config = dict(
    model='masked spectrogram model',
    dataset='struck, bounced, scraped and rolled objects made by modal synthesis',
    train_examples=78125,
    n_mels=64,
    hop_length=160,
    input='log_mel',
    win_length=512,
    method='mae',
    mask_ratio=0.75,
    loss='mse',
    encoder_arch='vit',
    encoder_norm='layernorm',
    encoder_norm_position='pre',
    encoder_activation='swiglu',
    encoder_mlp_ratio=3,
    encoder_head_dim=64,
    encoder_fused_qkv=False,
    encoder_bias='all',
    encoder_qk_norm=False,
    encoder_parallel_block=False,
    encoder_inner_norm=False,
    encoder_moe='top_k',
    encoder_kv_group_size=2,
    encoder_num_experts=32,
    encoder_moe_every=2,
    encoder_expert_mlp_ratio=0.25,
    encoder_experts_per_token=2,
    encoder_shared_expert=False,
    encoder_patch_size=[16, 4],
    encoder_layers=10,
    encoder_width=160,
    encoder_positions='sincos',
    encoder_register_tokens=4,
    decoder_width=128,
    norm_pix_loss=True,
    decoder_layers=6,
    residual_init='scaled_by_depth',
    optimizer='muon',
    muon_scale='original',
    learning_rate=0.0088,
    momentum=0.95,
    nesterov=True,
    orthogonalizer='newton_schulz_5',
    adamw_lr_other_params=0.00079,
    max_grad_norm=0.5,
    ema_decay=0.999,
    max_steps=6300,
    batch_size=256,
    epochs=20.6,
    lr_schedule='cosine',
    final_lr_fraction=0,
    warmup_steps=120,
    weight_decay=0.0,
    adamw_weight_decay_other_params=0.01,
)
Rows from block 2 of the encoder of a small masked spectrogram model, named by matrix and row number. Rows with one number belong to one neuron. Each number is 128 + 24 x the weight over its row's rms, rounded and kept within 0 to 255. All counts start at 0. Numbers have three digits each.
After each neuron's rows are labels from the 100 clips, of 14848, where the neuron reaches its largest size: "top examples" is what is common among them. Only what is clearly more common there than usual is listed. The data: struck, bounced, scraped and rolled objects made by modal synthesis. In brackets: how many of the 100, against the usual share in percent.
# gate: MLP gate (encoder.blocks.2.mlp.gate.weight, 480x160), inputs 0-159
# fc1: MLP up (encoder.blocks.2.mlp.fc1.weight, 480x160), inputs 0-159
# fc2: MLP down (encoder.blocks.2.mlp.fc2.weight, 160x480, transposed), outputs 0-159

gate.172:153075130112150122104118094143095135141125099131150101126098146130178114158146085158105099084103145130124161050132160136125150127094145127146086122142113140079114122100133163145160121129111118139137160156128124130126165138168136101153146113110180134102157106115107127133111170117133134147112068150123093114128095141144116114144079136182119128174142136146128113124157098128091117120135134141142118084136130106196130101129129168157136128141100112141125135160113118133159109153143113
fc1.172:145100124130149109131108124095128135133144112134182051165139132154120126125172107146082077142122163150153126117105114169166141155074123112149123091148118154129125113137142159124141134153170139133107097164156123132144118120151075113153115149122147133119151142122098104138090161132070128134098099104135112078125109176157079106090122108153124141163162117136147125124133096112124103116152133135144114140106120086167117101143121138095175135147136126126130121168113150148157127119111099
fc2.172:133141098141142108138139143111131091138074113128121160160116125165120109101088141127153109122119108136165140153081071131083103127154128124141130154109096110106126117150140149119144124128152140149136130119162095128181075118118098112152086171153112119117178156089134151156116186136113133158108141138146125146123134195125138130130126126175115095078128148159145128152132145108112149109164112158125146159091124151132100128090122130105109153092134121139132178078112089137132148114124108
top examples: mains hum (35 vs 8.6)

gate.108:134132093117089176123133115155119159138091114126165118140164149126141187135118107116080152151134144107149129086162121105119084092136144135092117143159152099163111117111118113110140137057095141118176133152131101147111090161080132058120127139123108083115130139117094140113112121111114130133140111104163146115113113150125148114153145135142155142131113146086149140137114144110129103196109090118117172188114125144128103146141164130107145140150131115120112138139121130137123147163142162
fc1.108:117155123116122118111128130089157141115110148119114115131107139150123082136113109102136074091118092112130121125135073113096115138088147145143131173133147158155160141069128131099148147141140131104093123123145115168099154136125123162118144101109138129115145128115123183116156112117135176114114133106109126147127143116145151142119107110134159142105107133063169145093193102128118161148133146162094147145154125150129141114144124131162122150129112168140137101146162224083109118114120113
fc2.108:118120134157159150205139136135107152100140117128144143113136121170173152142108125136158184131105143107088132119131157087114165134127088104132104153161133165164107110123127121108109180146143097142146101144123101129113084101142195133129098134157117137113103141137122103100105134128102104167116102131153121128094124147111114144122147154133072125077163124131097142123086142118094094131122102119135110149099142128133149149150124110096137147150139100163112122100120068118153112143140168
top examples: rumble (31 vs 8.3)

gate.352:165113140115146167091133165114137123128085159139126118106137122099104072121139091147085152114139129110121149122096113174080178149143118151102146130139102137139137120138137122134099118111118098122153147150116115119155118098118155097149135106136166122121114106177147116096144145082167175100176123126100127108122102134140099092155146137180140149129165128103126126118191118134117115136115146150159098127158147172106130096104113113121128139156118119132104155116077158163155169131108088
fc1.352:117133137097157138118112087118110091158109147108141137104145136143167144180189177138112135120103107123136152065127122100166127117137130147161141124100130084162116158123171155159126110151107116118146104134059132118106125105139111144122162158171124137124111134117138172130113168145155113099135095139114147066164149138144097068126111115133159139115150129098117121151117118138108137159152098077121144121128063115137137123110130121128117104100128126136140134169172124145141144104136128
fc2.352:101164147141126143137176149152114120073127095122120099086120146107138154124140130127106133142139099086172157095146084167115100127153110105095154068170129117114110067101124132120138120158150111184119119124131149082128118128123171138135089108119113125130094141130141148099116139138120123122117112139157128175147131131111134110139154100178165139103128136153151138130163080121124152105162090113117130126126123150078115108153155158120180168138152103129145148148090102149121115119147143
top examples: clamped rod (32 vs 12.2); white noise (29 vs 9.1)

gate.53:127084118095145109130099136100160116134160094137136133110157116110166104145131123095104121122142054090098141117109132149112131078095115153155156116155124126136147139126099134099117117144172111117071147140114086108128102144103148098113142188150145144164142115138148142110169179147101168108129126171137106144118144129097128127122110133123163167130135130122115181139120128096154135118092088126169122132170102124112107134086108145135136130086160125159125104124122163157143160105144110
fc1.53:162103100128112108122139162138157122107116116104125130100103121127139147109100147147165106133107146113136109161158125135152089152141122148141152128069143078157114170101127127147115117152103082121148118076163134096096108128139112114128149101095138138095134136124121121096136160103102159089101126115162146136162157132150164137168168139175120110123131097117147108164121167168112151128145158131084140105122123134120140115139163098155089161171087125135141139138099094103151091152124181
fc2.53:116086149116126134148103116136149143142168079177088107126135116142128115138140102140117157136109097144185123131063141134138125083148139111143076111151107129099135099144110149121128096149109122109136119140131152151142123138089163113155161121159109153147124098173158159123112137175117140139110131172140128099144109109139131120114140089088111142123148142124157120129139068159089145163095073121118129105113102123134113146135130195105166101149168139091123089161130126141122122134131102
top examples: repeated hits (65 vs 20.1); steel-like damping (36 vs 16.4)

gate.80:156099117142115149137140131122164107154095109121133187135142120120156159074112110154118105149153100152137139150123145113139110124128130117125138103076106073145126125149116149096162154148134118115147116165187112084127141136139106112098154130129119127159150176096123106112149126162164078142119146103125116099127104107154148148143170124161136153092072139125188154139161130136117144129146193144097116120103172115137128117111132128107082115134127088117139155085136142093119130134151132
fc1.80:144109127142163155112190142129175159165116129111122095098142125110147165127093083138103105104135109102193102175156165108112153119092153118162121129125149124134162151130116148129105129153100122158091178172150098116122106133107133135102121129117140122186105116137111149138123121105148100130161115136166181129142120129120095099114116098160110152127126111117140134085142121169126129119168156134124120125091173150154092160088134122119118093117087139118112133077138126133137114108149134
fc2.80:136133165096121134166101103120122132130135144148100124124141121148129116152139138107132110133088139155071104158131045148134092167139118142155090177150145091090148111112125136127085123130178167146134072130158149125114097148122145121113135121146168093102125125144151121142136094102165152152154073145102124109148132134114141123166148148134113111124155104151066124146127118067117118112158113123118136136127105096127148146098140128099148146129165176116163112162114127119149133142105147
top examples: rumble (37 vs 8.3); pink noise (33 vs 9)

gate.71:107139120123122112181101128126120144137132094178124141138144163156127176132120111127149138107155143159086121093119125119142151097150141124124168114119119092104099100138123101164104112171130171110135115107150131129139126159145101133168095174113120123135102141137078128136141144128150089138118154102180113167089101162136095141116099160160111137087087125184106131115120154113135144078152150122147120072141146122131129114138155129121094105120159123139091135094151065118125103149135106
fc1.71:100145110159107133122138157099116140134170117140147142099133177134122162106138126106120082128142131129137139124136142095131123140152164132171099199129146108128102102085171110097128145101114134149102195089126114137097164141090144179144140159184110130128103110105139092119096138108132152115070136123157152125146107118126168095109134119121093117154151116109119113121113135159132123181139138134150146130098104077160123173109106131149095127131102159126159143143125156142107119146116101
fc2.71:122183173127134148123127092150100127091078148098147115102113054149104170099128150132119098146157092118150121142109161136107123118140104128089116131106138151118177109171117174122163120133143131144137136127113126110127115095131109105131069104081129116132146128152134119127085109098133102103128154122129109108134155077140098153109140126144167142151127144154141122107109159117150140141097128123116123150159140160150116123135137140138145132166169071117163084110144143126129163175132174
top examples: clamped rod (33 vs 12.2)

gate.228:166166124155124114135077153091127117105131155132136151112115167126098077134149079121148087110103135158173125095180153090129156147129093135140118161134104127134146107107116117137155125117142130132149149115151149114153147076107136156112155136173151085082153124137103147148094159141102114090118092109106101134075149131126120115194123140132150119163105109103117160128140119103133122098112161121144133144119152140126115107144122171119151130176156113162131110144121140103146130092108087
fc1.228:133078123095086128119096164129157110125133144104130121141128141106103179101179104116140127113131121131161143157169148161160107133144106106111102138089111153089155125118113103128109130139169121123145129072140129143149117131155122138121153136144135129121068162135127135081151193131090131118133159121130148155135151094137108127101141099114135129070111100136118116120144150137073100099170095109144198130128165114176110110129129120150136119142164129107121135133154148157167117122095126
fc2.228:125126097186122123109162093103126129120115111172097124128128137131135103117134151157128120103125115131108145116154143126135142121117163118115136149167106135141150113117114181133147093132105182125077152143137127096112091121104133156129147097098135141119156141113122134144167124131140135171072103082129138114119156129118104135163141143110141119115158070111112157133163144137155146101134186082100141149171101164104111167097117149132162108098143118174099116146076112161093098112145103
top examples: repeated hits (42 vs 20.1)

gate.118:159110105165097138139086076146086115146108114119145141121128184149108107135159125163145083139113172154116127141144110143092137130111115096089143132107150107080181135134131209156115142156123137145135114130122126148132146145112125118086119128194120140126083105106113131121161128182156153092153073148114091100115121129120139124182143124102113150137124112143139138171151117110119132107155104124157134108147121126137123155080122107123141129111167145136146079129135118112122135124144110
fc1.118:175125130125136156116109064129118144160110138122156111130109148126103112120132127134123100111113162139123131137146084130115139115095104120096143070136147110073172110139157171198096133151127140169073135140123136118133107122130110141092112105154122131130113096106098156150159108133162134100165079186140100140137093111156146100138124116122109154142123123141120099127144131126094130080187096093135124139145107122155114189114134128145148151146151126146127117137161121117154123119165102
fc2.118:093128170122142144155128148131147151117123103125123141091129114096141092109130125140144149138137129151094118139090132147127153157141150178134122136094134146137104108138129141075092172074098140118124121124141141106119149168136179081130134142101128140124112138104105120149108134123157091095123127155168119163083169147100138156110100110146118174072119123138119111087124102131124121158097189126127111132157125099147127135156161104106132128126124100119113133092111110122093147186181177
top examples: striker: soft (84 vs 49.6); bouncing (47 vs 19.9); ring (36 vs 12.5)

gate.454:122138103140168121122112101121141152137126145144130069146209121075117095092084164159082145081137119108153142120148150109114108099106136137119061084131138154129076116065136106147117129148129125105083136117156132096123135100107114164102145142148143160138103144138111140127123086125115124123133134171140110143124126096137157123136113134139133163100142132128087146109118126129127132151120147141141115106111147138116143140155081122136142150146071095142160097141134159119146149169162145
fc1.454:157105151169145143137115146126128100107114089138107153154130148159132126197143132159156144110129138130166091145131130153117133110155127119107093160121149135141156131140137079120117092146101164131137094138125133153114131153143153102142102120156149112127111119171132103130126125104109136164099125066143125107099106121135090149125092107156141126138127165159146097146083120155104155095115093128129104137098175111181108094166117177162163127163147096112090104130150112132144082115094137
fc2.454:151085159133128166106113121156118140106141104150115109164125101106158139117121151103132092150135159091139149095173105174106138144112147111162118095118124083148109150140118108147128106164139146142109097165120151124137124149137119114109186126098162089125140085102136152122185152115125143114123127133123134139166141108129125125127128150127151103156136111101135122179168103138122078164148117107112118114131081111067106128138136136051141152109086160135128167155128092111137127118108149
top examples: bouncing (94 vs 19.9)

gate.404:155169152090153120141158097119169122142122136143110120158130129112119140091145079131103137107167140183099165108092125092170147117089107143161162068127124147116156146133095135137149123108112178097163126133113112154137112143146112132082159163110136064099112142110125130144101133107137132130092152128153139132140127113103193140146114099166160111153094125137131151128130150139130128132124069138135128146140082092134162124143122125138127127095096160134106093126123091115120109110157147
fc1.404:114153103144137123142118100111180084157130148153130131113145134149124140095181057081101144121129110146124109103127205126096152143101104165120112136116104104115128107116126154114162068116148130149124102136101159126136121122142085119125145148147122142170088127097160127124087142129140165149145106109171103146142150107103131121163113119166152091117089129152101130138127133150163106145124106151135109110124118132103129112109123143146123141158083156180130091162145101151131121150159102
fc2.404:123046111132145155136099143132156128087106123154116101134154099135132125158133148106130134147111127141145113130136120134089156123102113142134134130088195108134131135149149141112105162170141167095096126107127095131124117123102175095096137120111076124137109147126113166116144111124179136140147113117126185113103144145126145126107101116154120159131126114122146059116086111152118119086121124182135120136129112146146107125109130126054160169134162127118123159151119103132168115150164143
top examples: striker: soft (75 vs 49.6); bar (31 vs 12.8)

gate.385:142117149142134137139153184133157169131120111178130141094100116142155110134130134096109125136153111147144145105116128155132145100143172088179161092125127152104133092079132133146142117167124148132105118128109114130184106101144147131136125132106091122096132134095130070131136121117108082162095112111143169136153104121162133131130170153114127132111179136075118132109099106126143131143129122140123141144103120106189118107174140131094068126142103131119115116093156095125148112081167133
fc1.385:132110092131145119112112102121112081137119189124109134148117141133127047153153134131120117140143090150143114154107156140113162132187185216120137079149132139089099120116142114155109149160096119160132180133110155134112128090101107111088130146078142157133133113138130164113121089128109109128122110127138094134143120083146172137134105118147105106135116120157106151112133132145135132129123147121140115082157160158119114131128106146142147147130166142127157135145145123086115135132090122
fc2.385:147105184149139100144119120090135106109113114153173102143100145155129171104138113113131150098129134128109142125174121145160132112124112110130108105097096120128144122103121126107161114178126114118146075141106073135143136123137169151171081136121081131129094172115134175133143177160121115092115166124097163107139136113106141098118148096136148099108129118120114165184138127140132116156172111111124122120072113143163108074122141116123122143172096135125133168115166137128124106141124146
top examples: repeated hits (43 vs 20.1)

gate.44:149127107131084128153135090137120125139169102122097125144078132162126125139147130132154101168098155156125149130096150084110155114112077106148105186078126108108155128159139142139111135151135161126145103093153117102089101138129153130122109160165144121109106127110151090132152134164120153132150082143137128141103130110095140137136166168131116110119127087093157173157127109094119133152135112162113096114130119112117116087130095135105152086129129143148134123141098055119158114122174155
fc1.44:120103121122154123118127128110136124124058170155173114146185158070116132131087119105126134126143105100131141093142128153127094142144170161126129086147122132124105139109076120112137122094101111118113124164106121173146142154174104131145126119065101149104151120106091124128117168084109110164130168106115135109127154158130126121139140116110145134126126149139090104110116144105141102091119131126170137139150123164144120162140138108141123185176147123098150134127141172141092140154087121
fc2.44:172112090157075153138122090108106120134156102114114088162081126111126082146133153125187121147128148142126108167121191118087184121099098130143084118073162116131148118144118137141118159137130170138121123123150147115127083141131146134131124145161129132127095106111160116134141117169141138099128067147161119140123116099134166113162160147107071121145137111125144119149153082109120131171139124126105154114168141142143103141134101126113119103157154133119134130146101092108122140130105128
top examples: striker: soft (78 vs 49.6)

gate.269:128132101125126136137155167120115127154162160096102142133137093125112155140117149139099177128107116097139110122139100189126157119156082108150081137124139146117079136153148121137091148137116135148127155110128114114127120095143120091126095121136112143159146125094125121140077127110111134116111133117150174122114148074086163136108133136189130131129129110125158132096154133169093113124108133151098121130117158162158124079136183114109161120112096113135150197115132124097141192158131120
fc1.269:138145121139132111143135200110117146119128161090113112132135087076119138133096132165118136155077120073158117146134112199139136130165101106127084143129118147097112124161124134130111147094123127156115120102133104114083149102152131091132087109171118143153156109126100132128085138142117138076133160115110148121131148091068177142097136156153152154124127122116139156109127119158093109115114100153133127110121144188128143099137163117122132121129111100147144149151114130133137185118126137
fc2.269:137075144145128091133095113148128102113146091159099115133151163124121139129127072100156101121143129147119143115110116124078146148093155133127194148133162164133091144159139162091167138173126143075119148114121109166148140198108124151119119104108107127116138125118108098144106114083132137152142144129080127129085124160112156187107099127105114102159105135122119115156101123126122093127129147140145155158150086112159123137112096142105126144143096147126123126146144134105125124125156177
top examples: bouncing (46 vs 19.9); clamped rod (37 vs 12.2)

gate.209:081144140127108104136109107149121125121136126124109157069090147146098124119162105149161156142088108118163115131129128082076148164166129119179132151131125162099128135096145119104124136138174156125128130126153146130145162151116134120145136157127081125105215139142142122155114088126118126120097119102128116123119116114104119140135142088137114094108145154092120148118108132094148127124070158151135142142122102141157108111112157081114129128176104144168151118155136144092155124121070103
fc1.209:117127146089116142116085158149136093130142123124117138102086130151123125138103143143139126149133136106147107171133163107088119121133108136144147121161124198143093109097140098122109111092149129095166143145176134139134140108105142154139138145099116095156179116143117122148120115060126096100106115124122089159108111141105120134139106117157135140140124117129133133157082101066121159166097168165148136168150082121128093081115103107125130120163153128159175142124132167105116138120143100
fc2.209:158118094109112130173133115103102144138117147109163152127126105117105169143128114148130127116162118118085119115116146134128126116113099096154144125153131088124174133178141110151181118141119131124120152131133103141109107106165143154113124093112115113151136119153115123158104106122148153089130134157145132085174138127159169077116157142164122118133154123163141099177136087078145122100154142148126157083115135126126130081122121133105071165119109166099145100076101175138112138124084140
top examples: repeated hits (51 vs 20.1); bouncing (48 vs 19.9)

gate.339:121103111135132136133143128121133084167127152141131186153143115120100123141105074113105153139120120106095080112160082169127113110152138182139100120160096153130109122155116132119156139103130147138121113125120122168111110136113144143108146124105105114119149090109147074140108107182121098114153200150170116124151147128146128141162116135146143131136128119123105064118152155121154140094166103112180103125110118111153118101123108149136097158108102144083107174133150166121135127092123112
fc1.339:113157140145088107134148125118145144115114087119137071065130140141140151101138158134133108136139139137163152135124170110122185123089091127122161111116152084125137095087136136130133129163120121146178127103110153112083105126148106127163065159109125124153116137121137158126143111117165157146139106143098138150108110141118154108120166125091113144134098082151139170116095110147097118164096171120080127126166163138073128141152126130127150130136159132155133098155105103140139105157143113
fc2.339:128098106123131136133118141110114089131147146128108144145164110091146139100129136134150126139144121116162142092134117140095080090174140142133137127153120147142154155157132118152125099146127130152093075135101137133160134132115139136155116132127156098126127108136139121121102119113100157110158115117166091102136145070158047104100121121127117089101174170160155078115178127127137161127167077138183136126117113101170153125118143144123107099117123160126183161104142133136127119086126134
top examples: bouncing (74 vs 19.9)

gate.425:115116125146153093158093145147090090113136133118143144109080157183112115127094108075142147096124128159124106116127120173152128176173130143150121127174098180121145111108108161103159134149158150120088154131130112129117144157125126142126126137129139177114144150137106148132163118126121110131134142107172121123097143127157109195113092113105146118107145088136139136114083125118117120106118150114119110165126147147158105103094139109101119113154169097137148107077173135138099109088162141
fc1.425:097085138103118161116173111152186134099109107150106112122130124100168155132153163150126098155089114103134168128134081131091098124081118117133121124091140114134124139168134106177120090121126132137171144089102154139154124084119099143139112123135134080161133100117156110139155120146137128095126086130118118151154104116105122133143151123148116119139138151135137104123119147128143144122121122162157115096168122127110153129173132114129153121105091151133117178157093156090184142138066107
fc2.425:118117139130171119146111151142120118103106127132161099122121156137116121130136082083124144150156113145116147108132164130155133184126164095114089111128085173131153101128135165096104157173112127114077134132112111123104123154135108117113184144092158099139129110113147148112172100144130133173169112156171124122125140124145121132163162134111130160151112101118153137121128128131195110121098149146088103144097098054155082140121126121104140103127118105104158117122159133137112108108098120
top examples: small (61 vs 33.1); mains hum (25 vs 8.6)

gate.24:104143155130148111102166137140105128138125155143122165120154122123123115134180120151134141092138094100127135124107111136119111150151131133122161116118093084103177144118120114104151092116176125142144110119131104158149119119107148134128162134134136124158125121078127140124100135152132112097159126123147158135122098096136123155078122142088162145113113122194084111087124160084095166108172140141153124137154188149155141117116098101187088141144145121088122157140154137133123106070109154
fc1.24:167106128110109114156102184133139130108096130113130160084128095101108098086121130148126148155126134099122171159087163164124126107119131154102142127171105135119140104126080172136153124174104124147112111128107177102106125141136136130103096143136129138133107083165187106135122135137126156173108079103098117109145079093122110148149120094148093128152152150138132092128139131107144119156141139142171107082096158166126159127121143114121140129143088146127147100158149154160138105128119122
fc2.24:109095162130141136137116096155119136132130119151155101127116124089178128146138081146144124125146138169141072111134095125120194145144074101176171124084117097173102107129133154149154096109136083141112119137087149104135154108102135120125136118151125127135137123128081173163134126138088089137130173165132183132107108154087151106089147102145102158135135112107133147134129136146110125165102143131135102116138111142152140141127125111149139140173118116145070123117108085126147116112119137
top examples: bouncing (62 vs 19.9)

gate.401:110135120130104118096125148110140140128110088114106195149135097127119169109113122151151151134147116171144154143124178142153125141136116131104125113095143132096124080140074097087088149100163117104086157076153110154116140165161119106148121097154092113139188148111147107153105158130127110143130143112156140099131141133133155166130102170133121134117109135132127144107127122119149136091123079128164163165118162135118109126139115143124134144134112129113178127075125175109117143128073116
fc1.401:122130144105127120147120157121129194085153126172127156118180127133080159148112166126132132125162132129147131139103120119136163152111108144125161129125143133103105098113083125103100168121139124086124101116125132114172120118119105106198125125129132146135163098156104114127097141073091148154142144147091070143101160135105122162138107131150089096155098130113116132127155167096102114129157103144139156105069137128150117097124122182121177140120120119135109135109142147119099134143100133
fc2.401:148150125115082134132140145173153145110121161095118132133139089132134107118122141101144127136155104160109092152079145097122139134092123136111114113146177159149125125116114160144200145146132141151162149148080133091118115143125136153108155147158124127111122124107123141149134125112081144130111105170175098106084115109132130134141138091130160080134142098100114097101111139077149109120137159108157110128140148195102126169139144114129135163098141135129141083147079105091133089136137141
top examples: repeated hits (55 vs 20.1); plastic-like damping (46 vs 16.5)

gate.160:151100146132113095148100175121153169127136140125141111122177152141119160104139105100132137123126130092062130125123146094080158111146153169104169125153104138122115128153119144179133110134173106148127097134104133118156149114159149120088142146127105115130116135130127116149131159106127102126122124148121101120118127117156138088126146122192119090125124120161108102136170114112094119147156101147154111100147173122115122144182096135139127178087119119102117070119097108125100076147161150
fc1.160:111177169108110135077104150111105104132151132148147126107146129135122140166156145133099056129163177138163096104088116140105135117133124133127147125096154150143138144100183179122094096119145110145119131132179109169116121126090122101146123130173121120153140104127172136093140120132131117149115157126099131070108120117103099138129091103132127138106129200107161125107116073110129147146149147112102134138113123136136145147100125125116127128144135111153101137164103110192125139127121114
fc2.160:122135120103133142187111162108138111109149123146135122172116160123140138137150157114143108154112119067147139143172136121132097144105139162136127094123091168121083117125147139150143133143119107100125153179122139096114077144169148118136077107120134191089111123137112121108156121136130152099110116139089063109142105166122166108108154119092108156150126107138109137152107147133088148139138113124157125137132129105147117093169115141150165162105146111127134156111108107103081140116077150
top examples: clamped rod (34 vs 12.2)

gate.219:154109100152108109099156133127123155163120117149142121146143096143057126150124139122112139159092136121102130137168135111138123149147081091081117149144147123114166116173100138127163089106104146133140144123075099132141124159127124155141183085128122154130105110143126154136122097106151152121116092125154130100110110133100094144164136114164122086149143097098105166135090145129097160130138134165142102130088133161075132143144101138147120142142102161104124123084150149094087160134134105
fc1.219:161126142083135118104155091138088150136137124195076136150154099104101137139130172117142108123167141106159131122099122141115106117118141160165133170151155158143108091126148131144085117114151145129107156139150179124087127098121112154141122113105116152139170108137147117109126115129112101164103119157140180138150141123095142098126137138141123094103128115110151143080125139128104079166127123159095106104137124116158110151116121101099100155086076127145103097160129081138146100149119113
fc2.219:111098095139109143153139149164143133145130088094114118172137113174119118142143130144103115106095097104120125129151131107110098130148124063116148144131137133143095148154113122137138139111054105117121128178132167126134129193100130180101143123151099122126142102100126104146108111140105136150145181109139093146142137100148139154118177107113128121177136154140116143154092162146111171132118122119136117126101131125094135102125140136183075119100121147118109102125165151089111129104108172
top examples: striker: soft (75 vs 49.6)

gate.173:138134122120142153080127113136085173124118140149104142131160120124151118154141196117138140174128112113109165121096143128127136137100111121127097125097115114111106130154076077131131110145152105114146141123130140126152172114104128150131174114103132181124160171085126156105070122142130097152124123165142126176130145110133118139167159166131103112130109101130098110085193127105111143106116134136147117140138170110108169121122132107096088131120151115091159105154148120079123124088130133
fc1.173:088102129155162139124152136152118095110130112143134165179083123120067089111108114133148091126111152126154127098117137170124154105168135136165160133159124156123110150097175129109145123101124108123123107088126133116097093121131135126180112108109123125144116097158130110081140171159081152085117146126084134059128107123150117134134113128123141129162130146144173143121137154124136103143134130151105143095140115150170135151125146112121150132103126101137072164102101142145182142138113130
fc2.173:142126114122128137106152119083150083111090107124144107140126156151141125167161118131111172129184147143099131111150132156137162066166153133145122107123126143144139120096131112113154121118140106119141128162085158122177108092124148151092166118098144167112154084092114166132108123139143112101105139136173167143150105089080149126118185105156119126170113106165085143126152112131123112142140118114099138121138147074107144105125130111115118130145128172124135138148100097109081118112117154
top examples: small (66 vs 33.1); clamped rod (32 vs 12.2)

gate.336:116122099152125122119103131090089099131136119141125138140094139163130119118107167103089080098137093102125106119129086112096135092137143118128150157076084152102112135100136157145166126127126138119159132135144136113144108125160144130105126122129120164120159157075137160146161143158099178126156100108182158096144160134113107086101098129155164105130109128121141121157135125126143142138155195120091136117188134124092105134122144119139124160103159104146121144125118172092142122091161104
fc1.336:112109129113093091115102139129138088164071164122124107145106114141098143094059143114155143123120118140099134133136146137118136117133144119089131131132129144169131112107172122134122125140094083124111186169125137127119094105138118132141149109106140140135175085087116120119167146105123109136163176134153159129140121118113108133170133129151122132158138126171122136107173142142174110150156121162158128106144087150104138132139114142157120136113127101133075043111168133127140124099151109
fc2.336:110143153104144157138149101149160164143122104154139141105152137084191132159186114152102106180163101107149195120117129115123083180143139125133106090106137116109123136160158101135077111101121140151076114116139136136145142112101118112096137118128143093125125127118159125110122102108143112123100112127115103134125116119134177159137143136111118145118100141122126112167116074128107108143116085118143095137126102098133103123130170146116149090163148107115176159153115115147145083146111146
top examples: bouncing (44 vs 19.9); thin (high-pass) (34 vs 12.2)

gate.347:118119135079134126156144137102128148164137087129147159145159112146118137120126135137119150110160147129107134154121082145144087163129109159140157103138120144105120114157130171157085103155150106143127093119129122176110106117120134131128141156122117101126122144118083152168140131133202118110112139130126136141114128126131103096131090114130144104090127073107113096108134132113161154132128089160117127126160200095183123133108085149097118099089131097208145152106140144117116132140121137
fc1.347:188138120151145144134127111105084112135110180187145104090123150120126102153135121096121123144110123097128127088134135172131075136078178116118120151132130138162105107121111120107137142142119162107132116131102133122112125078132148158101141098142127156160166128145149079139102135129063146139104161157095126149162099133143151114111115119123141086137158170145140132130122139134126095130101140093174114123094120134107143107157162110118078138118086126121128140136112162118145128090114183
fc2.347:090116115119176077070149164112149136103092108097166139101146086145120126112112101114147094124131127139135119120131122145143120133137180168159118096146174119131159141131156085147114122137081103111091129146116140153141115146102127097124142113080133126111095118126117131117107094126131130137152120117189119118128124119135106168119158160166151165129109144146135118113128167132160112151136132154151094141154116126122106145133123114150131135137101108123149170106155073069153194128106094
top examples: bouncing (85 vs 19.9)

gate.143:169123117131113144121133119148105112163138103159141144148115128107101128155113155148106139092076114140147129087139098084150078087165151050133113171122150088118125167140124126120130141109119183143118086143147094141118152146152122138129151126155120129108108139120117103117144156130154138156091125089149105137140151075166145145158081133156139122128092123117134093123144122154114146119126130192089150120113130119171082100125151157146114087138124120118152130131143137092152156143105111
fc1.143:134156170112118113146167146078165139102126147102144140084098101162128111102130116105134121163134113130123144149117158146101163133090123213137149100144065148137127081135118134121081123138143097149143143110081149096127107135126172147117087136081107092141122141122125142159130103087102115138169133150120142161119140163122132122120129116116088133100161092121109165124139111130113142100124126096156139145128120132112121164128108102155149143128134177124127144160104118193128093127132125
fc2.143:143139107139100130131119124127096097175129133172130142152160117095111153124118141153142142118149123095151138107147141139137053118178126063093125154139137098133126135169126125173131099134097148116112096141139121160139143112123123115107145099150120133120112093143141145136107184155142146147079118105125160107109154058126118103124098133148137090134157153120131089114156112110135138138127126203138165095123131156160124133118121124118132079111147115133171079140165112134145121101093129
top examples: striker: soft (78 vs 49.6); clamped rod (46 vs 12.2)

gate.478:102125128153118137126130152125142131128072097138146117147130154156155087173176115103116141130145098137106119096090127157129190158163147157151098133132135147132112154114164120084135090140087105168131141143125119120102129136121078119161115152163132094106101148136141095114147114175125170125127101162134133174153154130133098103203131106141132117145116151136157093114121145152117127098176109135072126110139108161163134129122105096119102148120107116137100123118120135153138111174111126
fc1.478:211136150116130096111138105111123110133115103151098126147109121158136132118154131129121133110165112129139124144069153139159138170128174084154102123133094164117146104105121129081089117165101121156090059095102173137138122132176107132174086134126131175104160125117120135104130103108108172134071093101102111117117131155107109144150132125107168087130104124129114114160155138127163141123129133146086130143119124149131133128135111157137134117134138112130145119110089131138086148139111119
fc2.478:125143156129120112103144110150132166085137165135108101152113118146160159113090127102121118144135167154128072110137117135153109079116130125143141131125100122114081103147112144093102101137127150170116088131087107108086172111156085105143104132145098124121183134118128137149159107135141141156107113133168127113112119143148143133152165135127094093117099174163153160138142137135086156131109135153145125138106116178128134118131133165147096133151094094112111122156102186124162088128126081
top examples: mains hum (42 vs 8.6)